Rows from expert 8 of block 5, named by matrix and row number. Rows with one number belong to one neuron. Each number is 128 + 24 x the weight over its row's rms, rounded and kept within 0 to 255. All counts start at 0. After the name is the row's rms in percent of the matrix's.
# up: expert up (model.blocks.5.mlp.up, 32x96x192), inputs 48-95
# down: expert down (model.blocks.5.mlp.down, 32x192x96, transposed), outputs 48-95
up.40 068 [ 99 129 114 144 145 101 143 138 136 147 120 133 105 148 163 106 135 132 161 126 145  84 131 112 149 150 163 123 124  85 116 144 152 136 100 152 158 126 126 128  95 109 107 169 113 117 117 122]
down.40 070 [125 119 156 117 131 136  84 119 105 134 114 114 124  94 110 158 144 131 134 144  97 151 148 152 122 129 143 123 188 127 112  77 140 147  87 118 101 108 151 148 114 135 139 112 148  72  75 110]
up.41 158 [106 130 139 140 114 134 142 103 165 124 141 103  34 139 113 117 118 101 121  87  88 142 103 118 125 127 128 106 160 139 153 134 150 138 113  93  78 146 167 131  75 170 119 138 119  92 117 107]
down.41 138 [125 120 149  90 119 134 117 130 169 136 126 131 136 129 147 136 141 136 102 152 125 138 140 128 109 130 135 134  97 127 154 146 103  65 169  86 136 129 119 131 111 118 171 132 120  94 115 141]
up.42 057 [168 141 161 103 116 143 127  88 141 120  97 147 108  86 135  53 137 135 162 131  80 130 123 112 189 139  83 118 134 111  78 141 100 114 132 119 156 108 143 180 110 126 151 117 153 123 151 111]
down.42 055 [108 130 133 177 125 122 120 123 112 137 114 127 119 121 131 159 159 100 128 152 126 108  89 134  96 122 134 120  82 129  96 137 179 238 162 163 143 123 134 107 111 146  52 153 126 163  89 146]
up.43 088 [185 110 125 145 116 146 122 109 155 111 100 136 158 132 147  87 112 121  95 130 128 101 148 147 129 140 129 103 111 145 101 135 102 172 122 138 104 181 123 109 112 114  80  53 114 118 105 156]
down.43 088 [ 91 105 112  90 121 104  95 121 131 128 132 127 149 115 131 122 139 135 134 185 136 149 151 139 111 150 105 123 173 113 178 133 151 134 167 173 162 134 162 138  62 106 109 104 131  68 105 174]
up.44 054 [148 136  85 115 107 109 129 138 138 125 121 124 128 161 125 111 153 142 134 153 139 130 145 140 160 132 110 108  79 135 113 123 121 174 121 133 165 155 121 193 153 112 146 108 139 118 138 148]
down.44 054 [111 144 144 136 140  80 145 132 135 110 118 138 134  56 151 105 152 117 123 109  79 146 125 104 133 122 113 123 125 100  93  97  87 149 174 134 123 124 153 107 139 121 105 135 138 161 120 137]
up.45 094 [127 107 131 119 188 110  45 131 127 129  86 136 135 137 134 132 115 123 110  95 111 117 131 104 119 135 179 145 119 124 150 141 138 100 111 143 120  84 111 113  96 124 142 157 123 103 106 120]
down.45 095 [ 99 131 111 124 140  76 113 128 160 137 128 122 130  84 139 136 135 134 128  89 117 175 133 145 134 137 131 129 140 130 127 104 141 155  95 130 104 139 161 128 138 110  50 115 101  78 132 137]
up.46 103 [101 130 136 148 111 120  91 131 145 116 110 120 113 143 101 139 151 162  98  83  99 159 162 148 143 143 157 113 175 128 172 112 130 152 143 151 144 110 132  67  73  83 163 126 127 138 122 142]
down.46 100 [147 111 158 151 136 111 139 122 163 131 140 159 137 130 130 115 135 141 107 120 150  76 120 105 122 132 143 127 161  87 121 131 105 101  84 100 173 129 181 141 127 161  95 166 128 119 164 150]
up.47 115 [115 134  81 106 130 115 159 177 166 122 162 130 123 166 139 110 108 136 133  94 160 128 183 114 132 102 117 135 161 111 138 134 128 197 152 126 131  89 141 107 160 151 146 160 125 115 102 143]
down.47 118 [122 130 150 130 120 176 148 122 135 140 125 129 130  99 140 207 166 120 152  82 105 133 122 136 137 127 134 124 173 129 155 143 107 145  98 128 127 115 175 128 157 155 126 133 141  83 109  85]
up.48 104 [136 109 174 164 138 141 160 115  93 112 162 119 139 118 119 146 132 143 132 148 134 149  70 172 127 132 146  97 149 157 118 116 144 110 123 178 199 128 139 142 185 125 155 159 120 135 137 101]
down.48 105 [132 122 132  95 150 149  90 118 111 129 119 110 136 176 145 129  91 125 122 146 130 121 122 144 115 132 112 141 137 135 111 137 115 153 148  91 111 111 157 112 144 127 140 204 126 166 169 167]
up.49 132 [115 116 135 153 165 116 143 148 144 147 128 152  50 132 132  81 141 112 114 117 136  92 153  94 125 131 132 162 142 132 146 133 133 206 148 143 154  84 146 109 181 134 101 168 134 134  97 144]
down.49 110 [121 136  93 180 133 116 138 127 120 124 139 114 138 128 159 101 111 116 122  38  92 126  91 147 135 123 133 126  65 138 171 140 168 117 122 121 138 123 102 156 106 104  97 185 142  94 149 110]
up.50 088 [164 158 104 131 147 134 131 140 147 123 104 131 114 129 130 107 115 138 137 157 169 144 128 168 122 124 202 117 150 119 151 143 116 168 165 106 138 104 120  78  56 107 132 172 109 126 138 106]
down.50 099 [154 126 178 110 129 128 104 128 162 118 152 118 151 123 114 170 129 126 126  77 138  88 113 126 145 119 126 127 121 126  82 131 130  88  94 103 105 111 175 147  92 128 128 119 110  89 103 109]
up.51 041 [ 80 136 101 104 122  91 100 111 105 138 172 125 105  93 171 160 127 126 130 105 104 134 149 144 105  79 154 125 126 102  99 108  99 102 147 112 135 123 131 162 105 120 168 109 123 128 160  96]
down.51 039 [131 115 150  99 114 143 124 131 135 133 137 124 141 103  76 124 151 138 134 119 117 106 107 146 119 158 126 121  82 113 142 133 115 200  65 120 130 139 173 104 144 130  96 130 131  87 127 143]
up.52 118 [ 91 109 153 108 117 160 162 183 130 124 103 111 117 138 131 122  89 162 174 158 118 149 125 141  96 137 152 124 143 124 127 137 152 134 105 143 118 162 116  74 156 129 167 162 119 130 114 156]
down.52 125 [143 134 118 165 106 148 134 122 142 130 148 128 118 113 145 120 118 131 137 159 153 110 102 134 143 143 126 127 128 133 144 139 157 115 122 114 161 113 123 117 192 155 221 168 134  58 170  96]
up.53 131 [106 133 146 132 126 159 135 105 136 118 164 136 118 128 103 138 152 109 104 119 135 107 145  86 160 103 129  98  63 111  96 124 128 158 141  96 138 140 145  92  99 109  75 122 148 117 112 133]
down.53 130 [133 132 139 106 127 144 109 127 121 128  86 124 145  98 145 160 107 125 137  95 101 128 153 136 149 114 121 116 111 127 149 141 138 115 124 112 145 131 121 111 141 143 133  69 159 101 102 143]
up.54 076 [141 138 121 143 127 154 150 127 123 106  77 123 182 136 115  72 114 135 109 142  71 153 167 116 147 144 145 107 188 135 121 104 135 151  88 126 115 126 105  95 104 126 115 153 157 120 159 126]
down.54 084 [125 111 123 116 142 125 119 120  95 135 175 134 118  58 121 185 130 121 126  98 111 132 122 117 113 124 118 135 116 118 108 125 129 184 111 122 113 100 125 123 170 126 140 103 128  90 175 147]
up.55 101 [ 92 131 105 132 124  81 132 119 149 121 118 150  89  98 129  91 116 121 136  86 139 178 123 159 149 132 136 124 181 129  99 109 144 193 131 142 150 157 122 198 128 132 137 153 118 132 137 124]
down.55 106 [146 127 210 130 120 138 119 131 141 125  89 131 128 143 154 105 126 128 132 181 142  90  99 142 150 118 130 120 143 108 127 130 122 119 117 140 137 122 128 126 130 126 120 121 132 124  93 132]
up.56 129 [156 163  99 165 115 131 172 135 117 133 117 124 182  86 157 114 158 134  75 163 134 104 135 123 114 113  91  70 110 137 150 124 108 149  68 139 132 113 103 164 125 146 112 109 159 116 157 132]
down.56 132 [142 121 131 125 121  77 131 123 107 136 127 156 127  75 132 175 143 133 121 118 138 139  79 116 143 128 142 130 120 104 127  97 168  57 163 120 139 134 161 124 136 121 185 117 112 151 133 115]
up.57 030 [114 126 116 146 115 171 158 140 136 149 106 145 116 144 121  86 127 165 176 139  97 111  94 128  94 149 132 129 135  95  67 130 110 120 130 148 146 160  84 128  92 146 109 144 123 142  88 145]
down.57 033 [143 136 169 133 114  80 146 130  98 138 136 134 106 113 115 150  86 129 135 118 133 147 125 136 108 137 129 121 102 118 127 112 165 135 127 137 104 103 176 123 167 132 107  94 128 112 138 153]
up.58 118 [ 78 115 118 134 117 114 149 148 165 131 145 128 154 152 151  97 121 138 108 194 105 136 173 154 124 108 111 165 179 124 134 130 157 118 134 134  92 118 130 178 150 140 102 110 106 141 141 136]
down.58 128 [131 141 115 123 115  90 138 127 109 120 139 126 133 123 150 130 138 124 146 112 100 141 123 127 120 139 141 130 108 109  76 148 158  95 129 139 144 139 145 116 143 134 124 183 133  65 135 139]
up.59 107 [132 132  81 112 134 101 144 167 129 127 130 134 157 110 126 112 135 163 100 108 142 133 103 194 127 138 151 149 114  90  87 140 124 134 171 160 140 129 125 106 195 147 121 151 121 140 109 127]
down.59 113 [146 129 118 124 125 183 165 117 141 133 134 131 138 175 159  86 146 131 109  61 140 161 117 127 153 125 135 147 110 166  76 119  86  55 112 121 141 119 154 124 104 120  67 104 117 118 178 120]
up.60 070 [147 100  87 117 162 105 166 131  93 138 155 149 121 132 142 140 128 114  91 144 100 121 154 123  94 120 125 162 196 114  78 119 130 158 112 117 140 124 100 118 151 108 120 147 138 135 132 129]
down.60 066 [ 95 141 156 186 135 163 110 126 134 135 131 129 127 117 101 111 114 141 128  69 135 150 126 131 123 117 122 124  96 120  99 167 146 122 158 141 123 122 169 140 145 130 143 136 122 130 175 100]
up.61 087 [159 130 182  95 116  96 134  95 138 141 163 150  63 172  98  89 115 115 107 103  98 137 159  89 132 121 126 126 102 126  90 133 152 121 104 135 112 136 123 137 162 116 113 132 151 171 105 118]
down.61 090 [144 122 136 135 131 147  97 141 139 126 122 118 140  96 103 121 108 126 127  96 163  99 103 130 128 129 126 124 167 134 148 162 175 166 127  82 145 114  88  93 127 109 190 104 133  98 119 120]
up.62 118 [162 110 129 182 170 203 146 118 119 142 132 140 159 125 134  97 131 112 124 129 110  93 100 159  84 169 134 129 181 109 147 140 137 148 105  96 133  77 125 133  95 137 118 124 152 114 173 130]
down.62 128 [145 131 180 127 119  49 156 123 122 127  92 138 134 174 112 170  91 126 128 110 112 135 129 114 107 140 149 123  98 133 108 105 175  85 101 138 149 121 157 124  92 135  73 167 136 129 185 117]
up.63 140 [115 125 102 102 119 171 133 118 153 138 128 148 160 134 103 193 160 103 112  91 105 130 133 158 130  89 155 128 129 129 125 147 136 151 141  79 149 134 149 137 117 155 117 180 125 128 114 124]
down.63 136 [114 119 162 139 129 123 123 131 156 122 112 128 144 158 157 127 138 127 122 173 106  92 130 112 147 129 130 128  36 121 166 131 135 184 151 154 115 134 190 132 105 128 131 123 114 120  58  86]
up.64 042 [145 124  54 105 137 136 135 127 145 117 133 130 132 129 160 104 115 118 157 115 133 138 154 155 131  95 122 100 157  65 173 129 142 142 123 124 176 182 133 142 133 152 138 124 125 131 109 115]
down.64 042 [103 139 170 113 105 110  87 113 111 155 165 130 144 137 151 119 146 118 133 130  81 112 120 158 156 135 142 116  65 139 132  89 122 165 103 160 143 134 136 128 160 105  92 127 150  62 106  59]
up.65 124 [118 125 128 103 155 114 109 118 147 124  98 117 105  75 140 173 158 130 114 148  80  75 124 167 141 128 153 118  80 156 121 105 119 199 115 128 111 176 160 107  99 145 111 102 119 116 150  96]
down.65 124 [105 129 121 124 134 144 118 126 126 132 163 118 131 137 133 137 182 128 134 141 100 132 125 133 123 130 131 129 143 143 199 128 126 145 122  95 119 135 152  94 153 129 124 101 136  95  89 171]
up.66 051 [152 145 136 145 131 139 119 135 164 122  88 151  83 135 149 131 133  89 110 194 140 118 157 145 135 123 106 114 137 118 114 146 124  87 138 117 166 110 106 142 144 190 111 102  89 144  77 137]
down.66 057 [117 135 160 153 127 119 158 124 106 145 108 114 136  64 113 120 144 109 151 117 124 131  82 115 146 136 129 121  99 130 119 126 162 127 135 124 168 115 163 108 117  72  77 145 121 128 140  97]
up.67 097 [138 131 124 164  91 137 170 123 164 140 118 107 101 134 141 123  88 102 132 110  99 145  97 210 108 146 118 100  96 118 104 106 147  74  84 187 122  92 119 128 103 172 155 142 104  92  82 116]
down.67 110 [133 137 147 132 134 152 110 126  99 125 138 106 133 176 117 132 140 124 115 136 118 117 126 121 126 147 132 128 190 122 123 147 168 102 153 142 138 129 153 122 176 115 110 150 129 163 136 183]
up.68 121 [101 126 121 150 120 158 175 138 138 138 114 104 120 149 150 159 136 116 163 123  50 124 124 112 120 109 159 110 130 154 140 113 145  95 111 108 107 170 135 134  94 119  82 153 118 128 124 133]
down.68 117 [100 129 112 113 108 110 130 133 152 119 132 136 111 159 130 128 154 135 137 160 110  97 123 146 153 137 124 129 112 122 143 121 126 168 171  91 126 117  84 103 139 136 179 107 101 121 131  93]
up.69 095 [159 154 133 126 157 161 125 141 104 136 139  99  93 108  95 103 109 126 139 114 147  91 121  77 147 108 119 122  90 131 119 155 115 138 113 122 104 148 153 166 114 119 124 160 130 114 137 136]
down.69 102 [113 121 108 153 131  93 154 117  92 124 139 120 150 135  96 148 155 118 119 131 144  77 126 131 151 132 143 136 104 114 114 150 106  97 154 100 126 138 106 131 105 148  85 143 156 152  98 128]
up.70 130 [156 133 131 150 123 155 126 117 104 121  88 113 160 138 137 151 129  87 145 112 153 145 105 104  98 139 116 127 147 131  98 125 142  80 141 148 156 165 150  65  79 127 128 174 131 114 122 125]
down.70 131 [147 137 110 114 125 153 142 123 156 127 127 142 129 107 111 162  99 130 111 164 112 119  84 153 137 116 133 123 174 109 145 128 155 113  99  98 128 123  62 118 186 122 179 152 121 149 123  98]
up.71 074 [ 97 135 122 140 100 156 120  78 133 151 100 147 123 128 113  87 144 149  95 126 112 146  99 166  98  93 136 114 132 143 160 112 109 133 103  89 107 154 140 150 127 110 103 135 150 108 159 146]
down.71 070 [136 138 166 177 146 106 112 144 135 130 140 120 126 126 109 130 148 126 137  96 112  49 143 126 143 126 113 122 127 133 179 136 152 182 129 151 141 142  98 120 138 110 214 130 125 119 114 155]
up.72 085 [170 135 126 124 115 134  81 107 113 135 137 122 113 135 112 127 122  96  99 124 138 103 114 116 118 119 180 117 104 168 152 161 128 101 144 122  92  94 138 133  98 170 153 147 137 115 143 108]
down.72 103 [103 133 177 117 134  89 141 123 143 146 135 107 119 169 100  98 161 120 127 111 117 133 108 114  99 142 128 123 131 105 129 134 161 103 125 162 115 155 141 147 123 111  96 115 124 155  89 161]